Weights of a small image classifier: arch swin, batches of 384.
Rows from block 5, named by matrix and row number. Each number is 500 + 25 x the weight over the matrix's rms, rounded and kept within 0 to 999. All counts start at 0. Numbers have three digits each.
# fc2: shared expert down (model.blocks.5.mlp.shared.fc2.weight, 384x768), inputs 55-109
fc2.135:504487517513489484523489478518497495488464482492498538489517540489544551512488479517462529502492482509496487521511489492506496489514504485484515489481495503508442511
fc2.136:520473509504484517516522505478497515472514465515498509498491516471535456502508522517521484485533487482537535517494515511537526520481442505490483534501477492529557498
fc2.137:463477569485440501503520520493511470470514495465519466497511491480546466477503474520492504501484440497515495524533519495560482492523470484518522540534520489510525493
fc2.138:492474490531547522491527455526483510508479475468473501505484462506459491479475486495544568473511506489512501508500491511478498513509483478531513523518512477476538504
fc2.139:497491535452498492482476512512590512464505519480499493472539507509520531490513510532508480519487484530482508544544497474518516531516491528545517498519533510540481525
fc2.140:541461522484497538496483542475505484477526485483509483532489494508477532552534538476568486504489508504489506524440510461486527508451456448477454437520506556477528512
fc2.141:486504511503462477470517482465489497490486496520505522516498505503505551510503485426491548491509519506478472471495491496484446464498536484503510457492494514451470475
fc2.142:514515515526499490492493519524520497481512478509509526462491510489498502451473484532495540439538514494477496512546504543482541492493517515521498454525503494503503477
fc2.143:523473490511484521496493534427480504525550503499515537562494493501455532548544509465520530545491472515493506472445494475495488506465505430461495468520487523502468504
fc2.144:554496538440468432514541542460484570467501545448498531496549483522484568525505505435500502540452545490486487459502453416508524502483501467450473438474394527461522552
fc2.145:484469485532522473576506508547515529492436480501492518506519508505496491495503499516491504478495513564455491493491543482553517526494525481489528513502545521496445478
fc2.146:498487514501513485501495470518492485512481491466512518491534488477508504464491481493458498488486513544477490530494496507510497475520506499493507476492510548482457496
fc2.147:509489479515470489523508506462552500501562454507504504500493531496459515492495513496453504526496493457499498472467520522490482547494455466421472472522501523459481507
fc2.148:532468496486468484552477553458498513430484532499498559560547467503503506542542499482502496520472492540486505522467534459509507538480485513472500483534464561473453527
fc2.149:494502516493507511492512532483479519526460517527489542464506477512490527488499509488535479500488530493483466494478511497478425553457462480489496474542502511506488507
fc2.150:481527533489461502492502484561505524506482502508497511520537526506500492532516505510473457534498484483489477524508495508529510473478533486489464488502484507491523506
fc2.151:470472516470493483534519485524509474484529516522469498485506509488503476513491483483491497522498487510514487491476509482484465515497446534513519487496503498490518512
fc2.152:499490483493525505498519521473486498498484502512500482530484534489521496497505505477501510481508498520500500504474505448498474516501475517495476510491512512504495514
fc2.153:495516503506470489520482494535514513519513527465523524485535483518477489485519507532480458538519484485521573465555504542550494505499481521489461524543483514507535501
fc2.154:480498478486482516472511490516515524512474466501490456474513473521512468449513487506525503490484506501458478485509512506522450523484553503477528521508510470529491501
fc2.155:512482508515473512522500524516483493476478509509513483474540501505507540482512514543500509497511456520504557544507523498532526519531512475482539507541547545502468489
fc2.156:468504490523501476485513479472542513500556494511479515464477522501517517518524528538456476492518507494505524461490456557476508472529498502501483504490481495529511514
fc2.157:517482487525533503525505501509504493534495503500487478499518504519503466480518491525466485478505492520539514535465507556497509514494447509533492496504492526521506492
fc2.158:510492524469446492531475532434469503502487490490507560590530488492505525598580526460477526582456489516501466561501496477518494480482505459444515445514469538511464504
fc2.159:485493495454535499493471480501535477527524521477505489511467515478484496478503479495519520511507522439524473431527474480483508466523532514521515496483504478488476523
fc2.160:507466512536499492497488505519473492469499539512517496504496496493512502479481468521526534463479471509505517509462504445502512492517470492538491465485502528485481514
fc2.161:495502519516550497490506516555486457492551492495470500491504502483567523492511483502499521532513476496451462513515482462517515476506507513498496496497482506493477517
fc2.162:488487468483496487516509506507541481519512477523492471479512498503487494501509517523513476467518436507483512469483504529509516516488454487519506534491515514502591530
fc2.163:472515517472472514478501528497441517506529554498523469514507507489453496549492518462488495518494494490555530476491503491484441512506441488504478514511452524514514515
fc2.164:487514477522484481519471474500503514506507503488482467514504504486513494513510505500516495531482487475474472490505510517502528532486496513467493490488479541504449518
fc2.165:479504530547541528509474488513494511494485527459524475515502478476542485500508499483508480479521495472552523473502493477499536519520488517512520464514511484514482504
fc2.166:507511488528472532501512482502475493522526510527486478507502478493483528537474474475540496510520511500512532468482523503495481508508480503530517474528496494508490496
fc2.167:504520518488530529497509493499517490509529470477502467496520519494472489486494502514546488494516509519462492475520506518502567499482528502492517533514502466518516505
fc2.168:543542554491485481519508496515507491506529524507479528509526502535539476510507513519466463521486503518512509520532489451504505496504522509485476471479486507497513521
fc2.169:486527483494461498508506477553523519485512452490511497502524529518473453487470517545475504481491448529469466475548513527514518502532476514503524513484503488528441494
fc2.170:501526482493526497499470524449466512498462536501495514535486484503496525511530485482495539490492514540522477510519526475509479519466550485497532505513484558490473486
fc2.171:521537488506522580467533507528485467493481498487533492402486506505526529423424483492568546449521529489496532502507547465506495527511523520549484463504511529478528481
fc2.172:510501524488526490520465550427456487507485536499497525512483501488556519501523489477483474507443484521524515545509458434500477480511534492479506470445499578493485505
fc2.173:518514529454471482517504525482512506474491480510518513517503490509499498539520535522501486485490542531476465530525499506515480519512508467487478506511494511503498498
fc2.174:509499519511529506522482454548547498510530475511487532482483510500512479504490524571460473483519524558521496497528496574481528510492480554516533506490489435514501500
fc2.175:518475488492505493483504531464496489514548539515502492492488501490483497478500502470504531484485486482524513465472512488463504491507478516544514491490555493524489495
fc2.176:467529480478556479523523515526560478489494523489493480494523512501491506507497541541489460476495530501514509489496527467501510487520465492498496459469480508525464526
fc2.177:497509480524498482500477492531529516468476514503493499509535518525465488489495508532517471521507489474537498459519537540484499542448491509481536494522493477503493473
fc2.178:502446491536546504486496473520485524498487536511517506486459522491455525500477488489496483517512493526534480494456481501511508483554478520519518482502532487529441486
fc2.179:509519498496477494493498508479486512482471557506506504527494497497503511530498522467508502523494487519506488512550481489503500543496518513473494461499512504485466495
fc2.180:496510475531512502469503464566510478486470481523515438395492497476555460436403447532496465469515526486503542444516496497497508477546473519537481515493523468514481449
fc2.181:542512475521473506488542488495456513450496501496520520518508523475489514538505483463521502489515507532493464529438529513510498496493547479460524461512500537475502525
fc2.182:512507470521468479492519498527507530488503473531537491476459508482479526454512532455505474499513498477554514478515495556487460508466496491475522488514497467487528484
fc2.183:490508498466468493516495534514544480497504480521519505498540522527457495494510509511493491481503474470479508515488504490485490511493478485500495507460500518496512503
fc2.184:515526537548564470509485501503450487537492461508494509488491502471481546543487477511495515508513538554478539519489493506507569463507534484498493548480483509480525517
fc2.185:527517508507511538508491504549525525512507514479534507517473501528514517493488498499537479507502504508534497522455464481491541475533477481483457493478514481505489480
fc2.186:499482484515521490523499517553488486467527518517483460477503518455484496468490483497512483479534484518471457505481518454510557510510535550492501566484504534491547485
fc2.187:444488481545513522503505528521503482525492530495505499509472481515446468475466525544487486506498463553444508474548483550500483502533436500507503511484527497501507495
fc2.188:534471500500498503476480467477485459508561463490474521541507497525476470581529523509504481566520527516473496522455485500520551481486478482482501487472509486480559511
fc2.189:507482500481521479533512507497481508483479488528496509479512513515464539540491521532537512471509507517490504538455507458529515514525530468490513490482519511482450513
fc2.190:504518497520483491516483498527485490478483482527486531467489534512509481494495521519465472494485476507463470522495500558505488505526537505487485506521524513490519478
fc2.191:486536481490528515497482482502523491510501498502488506513486515505544500490484492493497529496523507451492478451489511483489485514511505515491511468502478461475483501
fc2.192:525522492499512501491511514484490527505467496488515502508517489494553497517489500465472484526472498522457473527496518447485465521495522502460517505506473530517477513
fc2.193:494508514509454484489492493526493539483542460475516490500506483500461499516498478536486477516522528474470495502547520540508523506508477501501495543531486548512512500
fc2.194:487493535457512493511468487535528521464571504490485494514505504476528438495488493546493532498499492497531537426534511524503492494546473504533526544534540474547484485
fc2.195:533501481525530559529503523505515505501518498482521469494495506511501500482468464495568547470521506529465492513491530479506528497530486531538485493481536528479463478
fc2.196:516546502506482501509510518490558500483514526508513495513524482514536436526502507530475475519487479528449478574495492494491525500511522485508507501519499508542508479
fc2.197:480518493545516503523480485533523453535538494511498485478488511463499485463518484577459455469531490494521502460517515566511510464503550541528535509507513457505510522
fc2.198:517481451514507500512499526420485501502508482466561501490520471489466519459500506453530479527511492476475484507480499475482481528515479449476489471488523537472473525
fc2.199:506492535487510501515510537489529502493508482511486470492486512482557499499480504508504507491511492529518493532508531470523551524535517523495529449506515527474429502
fc2.200:487500514469510473523465460476504516511430551506487508536468501521527489512540490457495502519473521503507521499520483493483478503454552476454530523515464506521470503
fc2.201:526506536502473495514490500516496501488543534495480493506514485481527512524504491491538503503507511492482511480482508487495511506490534502500502495470530500465508514
fc2.202:478464498512460461481479502436514513511513488513498508519519531493458510501505527475502504519481535483492520496502521541477469556478490465434507520509506510495448506
fc2.203:475451532475482507489517564483496522487534444512497506503500508500512492504470525500494519497508480493474484536479508475493525509514462492517433461474461559525471492
fc2.204:505518522467491474530488465512510468521504532505514530488506485507478506495530494539512457532479517518509511485504485506523531476494492505516500510464521483460446477
fc2.205:469479470512499466512524509510522476521434488485539481513447491496469434480490498505469450520505452467485516460498495570487465486506443493531529510493539455513531496
fc2.206:535479496512498542466506507471492459505543501496526505487522488497477551501505478463521531486510509473491521500413492445477514483514486483550472457509513500469473507
fc2.207:506466488551557504505475546495513520474562535496489518496527494529530506485495487527490485504529517514534530529408485524459521509515405500531514466487509481508500499
fc2.208:490535520489532525530487512506517508530482498521463486505484524484475453508474498492466492501520503518510459482544507539489462496524540521503521488533472503517461469
fc2.209:509470494485515507512487514484477510502549506498499508516489475518545538466513507476503563501485499486517494528439490462468523479490504503512517475487512508463478501
fc2.210:474524473488490514488499514486548520485489492499501489508450474515500475501495514469538511513515487524516515467549481509478543484535519538488469478491516477488513461
fc2.211:479471531471501481465499468467468525532503506471472515519509491497501503541534485467485516526503544500519506526483486528486484475474476484488506508499474492530513515
fc2.212:487515559505486521512487519523495493477476491490489519485488506509488498512493496498530529472490482519512502517560504474466518509491541509506495501504525489495466463
fc2.213:440529509487503509502496478528484493534458489504513510497487491473544516491481488529495505485513512495482512482488522498518473492474487510513525520498454475518495507
fc2.214:496451504482446508500479456524528536455512496519473515484524508519485478496482526516501517475467501484461505492495535527490495507473504507458507508530503456524526481
fc2.215:490493504524494496508484517473486496473477527508472534488517513505508529516505500473495524504530513491470524492468488495524468508488516488498529407510503524503511516
fc2.216:507533504510511503529500502517507502535549505504508496472471498488494500446479519538481521507507519461482488500517500519508536489511548515507517512496499479491514493
fc2.217:495495504498494512511491549498463477494488513462461498589514495504508524562536494485557504524488511495509535529475510476517533533459496468473512510480501550489489521
fc2.218:524505480535545534506485519481432518510486530501517489477489467464465512476462445471544475489478519511511467522504506502479470514529533480540487520522513524497512476
fc2.219:514506466494500535537484481536488487522540535487501495465496468492521529485481466523524509490477539461482445496473514459466501499552484512532481502495503493489477469
fc2.220:502509473491518506482507524429469502503470501501485518491475504477530533478506465442517537508478502461462491477501507434496461509476583476493487483524479508464513510
fc2.221:502499508492489546525481524524517460520529506479535479481435482485528533527483471488518471476514496511489468508515511458513531524543521513555514509491536501501454498
fc2.222:486480479518501448487484464498528527491510465512477510548541499497481472531526528471410459529494499490510476498507483545495492489437487469463528510538471489512477502
fc2.223:491506543515496464494482469491468503505522523485484519544487510534503504520531498481469474501502469538514505524480467499516507453487488486491502452479500523481444499
fc2.224:506506527475551514518476488479490466494492531507513496491477483493543537507481498538522507498501500466475471558520500491498482493504549484463530521483472474525504517
fc2.225:499516536474498462502483501533507493477524516498532501519486481540510466518518516504505506510480480481465510500492502466545519503493521477500503480497532521543485510
fc2.226:459502515494519508510508493485500489526506507506481483502469526477492506520478484495512485499502506531564504491537483517466511477496553515524517520481519477500492489
fc2.227:539502499497472517511533486524522478500515538496493527491485471501506548522488503516523445519509523524538504513505475507455486491523530525510505486507538488516459503
fc2.228:480545536541506508508503490482459497461455487503466500511510510456506491513489473474522459479510516507530567496501510510492509511499540490512489475513491533502511473
fc2.229:493503472489509530510490516442469532479485507491496497498525479500470524512522508464548495488508525493463506505419529469458469567463487500481491453500467562489512498
fc2.230:462494533483473506492488507447464496491512503485491543558506489497527508538534550504498439520456506499520513505513473466509498516485432477494499495505494516462488494
fc2.231:513511508515512483508498526514545499518487513523484508485475493519465484517496531499544455496492500462552542502517495514467474514471474479493509492480491496510496497
fc2.232:490544502473494501522511529484434495517562541483502494500479488512535487534482457520510451558521474473495452513487475487521525504523535480445499502464490524497505502
fc2.233:506510480526525507496504512487486505494469490521520497494487509523471540528498506494511511520503518544509470536513470515506491477521539518509520501494523468484478465
fc2.234:465493487495517545498476506538506512486492509487536476479506490509504513487460520512521483481497514494491532503497515505506543516525489491530483502490515497476524469
fc2.235:489483502497529487528488503488477537498487505512480511485489506497536516542502506523482531505497485506454446492496511492528476490484535498490510563528505489474538520
fc2.236:516515503534541482519488480540469522484533505504511504502470508491507475483446500488485470482540504499547497480494514505510535462542535524521497540506515473498577487
fc2.237:485549495520539498503491475516495519549507485490508472487439498515471470494489463511503480499509504438515498457556494561516491464494551510512525517536531468516527515
fc2.238:498501475515518520528489478543484512533485502527527497481488508485491502482497497499537494462482511526504487494440497507471494456526494535541491541440517468495516493
fc2.239:495461494536524508477468492475539490498459547506482464494489522489530507472503444500502520474463511535514514512504496484497516511491470514514508466473476487547471480
fc2.240:517489504460452511481507473499487509513549505463502520521491502521497496474515515480491524477463455458482509496521487451474467463502472481512491488461520497475505484
fc2.241:525499482479488516497520548495506509470510523490516507509478499520518493543494531469556492510478480513475443555497521425507517512504511479486508496502511534485518468
fc2.242:542495492523522521494521491543551498494459511492501482481533524521471485496491534500489481512521485472516512471507495501497468514489489477484512503534528507502508496
fc2.243:455502529504504490457458481540464477507508492483496524501514519514505497481504483498502517502536506521496476498491501536514542455498489496504519509467514470493503520
fc2.244:486509527508477517494529477487514519524503442484495518518503526476483469470508512513487443478532469540520519463540501531480463517463462503507523491521512451499496503
fc2.245:527521522464471557489499502480491489468527550474482540560534482522522522545550530463588530527442526493498478530466511445495519526469514460479483463501491532476481505
fc2.246:511515473482504546498527521485485484542469496520506523513500489492481466499489501466490486510481499501484533533487510477492457534508515483499481528493504476534562514
fc2.247:473486471501545521502500516487540545492498516517476514496477515505516492509474510481528545503492488434486443505554492474471493532494550469501486476507475536468498491
fc2.248:483460502473469467524490506501486471495526475453493471505497505468532536474525515494463513488509454481486498542483489511495517498478509476448518537492519524511547479
fc2.249:483471502513478493483484518477507514503477488500471545514503493470518538532504524505466445533495484494492531472568488487478472526472494493495517485551481525502471465
fc2.250:517505509484532503482521490521528501540548513481521503464480482493527490476481482517468492493516468492509485513548522541546520488541530534498504527510471475537462497
fc2.251:479492470530511523497510484456455489510499508485490466480494519453480467506517513498497508504470514459473469483497466522477460494500554502499496517479486523478503515
fc2.252:519509526479456490497475519515504513492472519510484483507477517533502461497520519499505488528484485539453451535521496517503474481542489513506498483467543519463445487
fc2.253:468515508535527465497493461554469549448494492502499500480465539484501465499520467505470497514506433483490480499502503543566552476506496509491505547497495473485460492
fc2.254:524511540482548473537476466500520478489483498475540515512498519499560492529505516559470523483494494500504510548474467512507498503501533458506482558511481525517526492
fc2.255:498507541495515497517528494467519501501554451487482484473454510484486460506512504525464481461502501498539517528541511476490532506518477453539490523500490481532483481
fc2.256:511481532480504531534466515542526538502543513509518496537532494478525511502499526461564512506495526544486502507488501472546554480500555519540515477498508477494529511
fc2.257:534535476518493476506543515498455482498476495506502501488493500492498524505481511484503493500509518474479472508548490476497481500492549459487478508474488535478553498
fc2.258:498493491481455514474482499489480505499487502506490493488518499500454506466489465494511472489475508465503564491467530495475491524483509466501498502530470528508478518
fc2.259:495500500459516508510490508464484499487549498500472506525475501484499547548519516471522511510506559469503499520519488438524530512449519484484467497511471561484460474
fc2.260:508463473487499516486501466478492472496445507500496512515518473496481560527513495458542504519497498530553532483500479522499506492462462458472513491493555498477561495
fc2.261:502515525500505454490510505494537489456539485461543529514483501523546530521500502514487511535497504517526500499490468477510525466541491500451514480479497489464454504
fc2.262:495504522498510489522478467534489533545481491484533511506462491497541474524512514537500454499481536502523462475496478501514488458484570505494489533529517476524527497
fc2.263:493515476476461477519499493530529539506499456495498504498503500494518479487491520507482518490527487531425453487549483556500473500506502514455524518504507487529512499
fc2.264:464455492517500479479492523487534466506467476489503486489498486542433482481469499529470455488514478490515559462492533537494484516520447530505516518477491457529509527
fc2.265:470538536506550513543507489509503507510477502491482467495499483531512481474516476532510473499515496490570543469494495500500490528493472510539509452520495521530479492
fc2.266:502488538459478509475507554455537534509453473496479501507524512514443479525525539488518522496510486508486500483530509496489490530502498515524496472513527479484505520
fc2.267:525529456481528508530527461507528488507503510482494477494525534460466483448481530555473448521516523507476511491489501518523501500487482509508515525499506487450516511
fc2.268:495533495512501500503470496511509495532561536491502505476470471522539512446505473523513465511478489441531492504527503503502531491515525546550461493504499496525495480
fc2.269:499491524488493497476513522521489487518472481495503482525498487505495504525492494487528525512484456543454462513485509496477473483498489491526487471474523445533551491
fc2.270:512499528454483491519457484519557523521542460491523497524488503479505482536530556527472429520483472465474470500553485519528509497531506490491515535496517476488487510
fc2.271:470449538460504480509491519524505481502545492490533506508478496529516533487515505495516553476495493508454472525527487480512502460517505509529494493471498464498481475
fc2.272:487504477506507476519494519480431477508443537498503497499519491528552559517472484480502536524471512495477487534494492481544471496518489493509505482483471538462530500
fc2.273:496531507505522501505525504495465519485509505486501497499524488507516478486494518501516521526533514518465453501517526503493509526492495511486560520514492478483531536
fc2.274:497511485485498498528501535499486508541458502536513518510492489487471496490500510482462461515480493510474483436493499524502456511505477488507475466519496517544482514
fc2.275:532527473519502478535497487513496448493515525509478495515490510515479484478501451515480472505540513474499532475439477546492515515521462510510480516485501495513531520
fc2.276:472488486490502505480484504487496541468522516494470496473515504502514522505483521477558580499469518510478483481493484461510501513523534519493518480514491503506452473
fc2.277:514511502525514487483494493495491505507520517504447476520495509495438482543514509512492480511507502505522506482471502543522554499492501531515493503508467491549505510
fc2.278:515527519458504504508450522489511465496502510530508477512485546510553519502519552532482458510500491521513513534473459511493496506486524514505473536468515492532512492
fc2.279:525454476536505508540506510518487464495528489504516448480489471485481492484512507480489476461493505550484506482429494535465532500537485525526521458489549472496519488
fc2.280:520515502500480519497550493496532541495466501479542519464488494483499502487482505503502473461506488477508498511519526511506461532512496538485507500528519487515493514
fc2.281:517502496500463494505519501476516541517497522519507504475529516476514557476486536509484505534504500463503523476529533521503435543494505514459488469545467520489472488
fc2.282:535475504502524482506496541453440530493509517503501464473521471532505529522485508451539532479510473527499533542474515435494484523500475493520481431510518547447461493
fc2.283:520507447471505500515480488499507506494492497508523493486494473504468509519493533502509465513493490510490518541514514505471467511524462515493517509504482504510497504
fc2.284:487499493508479489485520452503522509487453481501510514488480513465495547470482513484513516466506538500510539554514509502497534498493483501474485539508497505462542507
fc2.285:497478479528491558492502506493482495470469467488496468504490482497484486499461506533563488486498498492478509541484511507514508495486469476585497495518537480496513479
fc2.286:523482502528530457538492470552537513502509488503517484482496504487465469515492547573476482514508545518509484509484532508528545513512509522488501533508525538487537503
fc2.287:508505494480486512460485493504538491509488492511519496526492521522489519495504515497469464508485503513557515475462466547483458468490449510482515494499513453512488521
fc2.288:453514493510554579484487497582516461572598452508503522604491474485501466539593529540560506481545494516544514560534519567532512531490581547510523540482525481557503503
fc2.289:472498495500525518476488524466465528504485504509458487542489525508511526523512509418522497495501490511573533494487462486443466526433438494476521448470467494474495486
fc2.290:470513537464466436500477492487528539492516506487475536621527466518513477577594552512410510576501476529502462486529463538530537450427516483445491530521441458522495542
fc2.291:533505504513469502480513490530459503522521476477498504539479523496521495494534484503517451463465522463532520500483481466494483468510513493525497503466538467459519512
fc2.292:501481518538554512490510492487458505535505478505477486488516470492474483532499510499492493502502527487526497518512496522499511500475501475533484513497460501545497483
fc2.293:460495521485547493501511465514501479531589524505481507522504469510511484538501483521513496534497497510473500501451464502463537482468459486511509538483509466507526481
fc2.294:515520485544514543501515507500502499536420475490480475480492513496504504518478502496541521483507525472548520484484494493466497476489474475521489497515481474486463491
fc2.295:503469503517474508488508490523500521479473473492482513505548514491485444521483503556442525496511535510469492527498529539468505507518470496475476511487507509502499490
fc2.296:520490497488542488509491501518542488472475465516496498484496523489507510491509517524460518479509500504533460486458559505487490514511506501491538510522505496528505508
fc2.297:510527495525498526501500511516503509531473481490487498497492494513511487494492505523513498460498511494503471483501505533466473503503507506515498511478522481504506467
fc2.298:515449499477502497497504527484454519483469525493490517489540487490464522512504532476492512498489544536538543536463494472504514510500471493492518486500506527480484497
fc2.299:518453526475539531525503494511499498458473524499542500466481480481540504451463535481527512492503522484485502550462481452479501459523520500525535519480504495469475488
fc2.300:512498485483518518527514498492511496491551553530523478476484498505461490454481469506527489531496492490443474504528533483498522490528559534480492534502522503518539517
fc2.301:498503499487479499485500455528528532538503473514480478497519522487524534471479511543487482480500523482508498502529506552502538518497464532512523532530499498501528502
fc2.302:455492514508506487500495477505504488517476478468494486523509542511514507521489482530444513501516511490515512468483478501508521504503471515502485559519536493509518501
fc2.303:496485497486507463481501508511483479518486503506504481498516506501470473483472508472473519498512523520445506513553487507495493515545481510466487520489498526476522509
fc2.304:487496516490499510521525514502484510485495515507511472481511498509481471515474466512497512460500488548506487490508495515507475505486555497512467532531491481535511511
fc2.305:476484518488485475487455492505493516517493534496489524518466476494504522492522509500511462520474490503481471461475467524501465470494537514473476515495486441499510499
fc2.306:517490488461462479510482502507493533483519480490534478500497530505526473495490522489508499507478467474530496509508496480510518479521478494464501514494493507497504521
fc2.307:512455511504450471492494505486496512491451489489522459470491512517504486479522512530475514487495508500528519500482491549521462479524489505529476519506511498590543505
fc2.308:468495515492486514484517454551478529538557504495508515505500531529508508515509500501506533512516463404511471445518499524504513473465486491494495509495519522496491471
fc2.309:498515474533501530497529470553509482470473500510525495412483512479488482392425456528541470460479522452517532486474511495524467500518492510572470543464523468498496450
fc2.310:487502494502540514483492517484474485477462490527477512503476493534508473517480498450525553494492497527532505525487491484458476522498481488520483495494510494525563488
fc2.311:460522464511536512504544502473467495492365519512489455474467515478478507516458504462520519453473481494517516474530529494501445510511514509485489494520462493467491485
fc2.312:470474493517475518485506516492490504534411464519521509477500500475489489493493496527497472507511475519489497493527529528498452518461487477467514563515499469514523472
fc2.313:452524511538520483459499452543558455490482514550539436406458531475473490394407436535484460426536530486482509445471498538518486482580470558572494528480530452467496489
fc2.314:514525499503529523486501511490490518459489506524492497514512491515534504502494489471548549527496498509469487510509509438452465535516532519484515479513492521496499505
fc2.315:548475528491473491498499502486462506485537507512457510501529490502495559498491473445544492512478538557557549556459498441489545497481490480470538506492503505457548529
fc2.316:493487516490449491494487511536524475517520490505487537526512475519512552549524476430488543551499468464458494537485510473474516492483505477470487499492489471496519512
fc2.317:492528450529477515486500533467515490506471492481494489487459497501466521483509529503505444496510450454519539435505466527472462473491531454540474521478529499512532496
fc2.318:514492457498498494504477492495538492506509490485513537491498510509513538471498480482519527492490526520447522484462512472484490473523535494518483482479535508467482523
fc2.319:474524525495480530468481491507500499557491515522473537515486526474516505501503490492498471515499514481472459508499515496495518476513530531544488500514482459474508476
fc2.320:484515516532499445512518483491503498492476479495496498518497500492525489491496509501437466490510539525483471491558471515482496520490487492481509541485493522500489515
fc2.321:543494468476485465501482501494476494528559498507500514499521486505503521475485494475484523514477508505488493529482523478483500487505611466469482508516471538502502527
fc2.322:496542522518470498504498481522529518509508449470525490537471518511482502500484490517494445521532483502503502486557496556536514482508542507500513478546504484494483491
fc2.323:494511526485520506504491499527542522512467500467504503487494510521515486525493492525470467494494525494507521491499507504537508479480501525507502487506490496546463495
fc2.324:481510495490483503475499498534496482504559513477515492512477493525515491491499498497540557478501520441502467502516520473527508454520525487507475535487498484499550490
fc2.325:516512456503503513492531526479525479510490474492500492507525506528485507458494493466529561500525520479502464504531526448521482496511498506531529473502494525464482543
fc2.326:476501496526546505523496495529525451541509518509494480486494515518498485463464451511476531474537530492516522446531542495509498520512500528539504486498508459484540510
fc2.327:500471487486475536496508517486515476478495519491503519500527484467507539455461493508546494496510520484469481517453529437518472533498461462543480479491530533433486477
fc2.328:453522504474458498492532520460469491485553522503497515474535500493482509532496496473505497513510478450503514472476523444513495538483473513481497468488494555490478487
fc2.329:493533505502545492477508476542483486501464505492503467549490533532512458492526471495470531480506473524522502489538469557466500463493533496502480511483497488530536488
fc2.330:517484486532499499507490524452483512474508505536484507464531522506450489507480494514509511519522490484489497496457521500534491516476474554470525462485485526478480521
fc2.331:479496496484478488472510522498509525510481470520487506490427507515522486505489515504484513486514480519554512472557474514502466451492497496520501510495505444514526495
fc2.332:508489508521471501504500537466489552458503508474530524490464492475518516501480518480548489480487471506507454514491508422492510498524479503523466503517485508473451492
fc2.333:492502462508544496505509517504520457523468528479527491480498517512496495485485492512476508472489504523501495518509515524492482507518500500517491492486469495495522489
fc2.334:500515508526488514524528492507494490495536506494509515514493471498524509491510488483502481531529524509524520458530493512512521510515586489511528498497531532508450503
fc2.335:515478464489477522527548480452494510495491520524509504478475475503464507497495499462518532523512458518463457522500515507498488523510501522469493457516448534486480502
fc2.336:498513511502531495477475465548474491513472503491482525500528495508489522493527500527492480508533511541489531481472517502493528488460434515523502518514489467529470519
fc2.337:511522510478446487508480514483523520491496466513502528526540515462533498523502548512487491503479541506461498557520534525483485544506535514485501504520510513475499489
fc2.338:500508525489545509522495447536566498538516481467479502515481514500512465493509516502496490516510464504520458506556490500515524456506499514539532500483520464535458524
fc2.339:503515540515469489499491517491519486511550477496522500524498530479496483491522536513484495496525496491457532534514515518544547522505488537493477509478496514455493481
fc2.340:512510465510474497449473490432458437527452520493486533508520481489494511483492486421532562518485550495498524471509501467461405479478465495492515436461471499487494503
fc2.341:482502489487526490491491491527482465532503488482509487508484515501525465483485476524476480503499521492528504529527496541517514504508491504531525544523515462547541494
fc2.342:506480478536502509484518530476509509527480503516500507503470491512501492528522490446568518512464475481528535499520493467507485496471491499506508448523493490460510496
fc2.343:473519484460506512515494477480518495478515515508513503545510481524519480567495535484490485538507485540531518473510498493514536503488471495465516546502515514493521494
fc2.344:522533455508487498498486529475514505493480509508502515463501505521510534486476513447503495495511538494448459482432519473479460522511514507503516444506490521528444515
fc2.345:493475542493488520498482513494540508506511499516500487499556464498511507525488496491503484504503515501513542503517548459501535553482463483473471462525479544495415508
fc2.346:515475483506477509476467506485499515541506469506507506518485511515509475502522491475500508518487516479501436504530507489486482504465470485470532463508456514524428507
fc2.347:454472529482529498506504477519498465471502531479473480464514503515562471451478470523462490503498509470539536465484496466491476495494475486499546533503499486520465508
fc2.348:449518525472481509506508513519533526489446490502489527531534503510508476536511543523481468520490501534493525504532518552536493509478463514450488544536471491545534480
fc2.349:506515461501485503494494478454481500514478511480469474510506462498502500483520479470523507466506489460542513469552487470468514500440515485498500473502494542494493491
fc2.350:513480489506520485478501504471470509502515520518471484521517490501471509505544500485516525478509520479481500517502504463497486474463534481495481532473497502486543476
fc2.351:492505553515514496528504479456502503501555517519500500490502533505496516490490530467500498505443522506540493549518502479489555502522511509508519463501532533515478514
fc2.352:502467458519511537493505481498489501515424497505484497498465511497475467485509492486485482489482468504509477512495492531474471499476481501498505465479501487508513493
fc2.353:528492484491471478507496512476496495494439523502495497526517503530494487505509481442454472510482486509528518502487499479506467470487486520453485470483452502504511500
fc2.354:488508503499542572495502540535523467498537503494527473437481505522501513458482476528581542446499489508477491502512516435521545486552480554548465515482517475481491465
fc2.355:499513493460490503537505523510514487489467514488581493513513492502536500476486506504528487480468447543448481536480513489540498516505481460512495484486488548494459464
fc2.356:542509521484479503509518472489540527534576459487490510505480502473486505477510525511500506489518472493503499501549508499519546463498544507516500503515496506543531515
fc2.357:528521478507514504490492485479482523453522471502488511476525463472518514473517486506528508500499524479506501507473516483480526551502505485491520497529497513478505493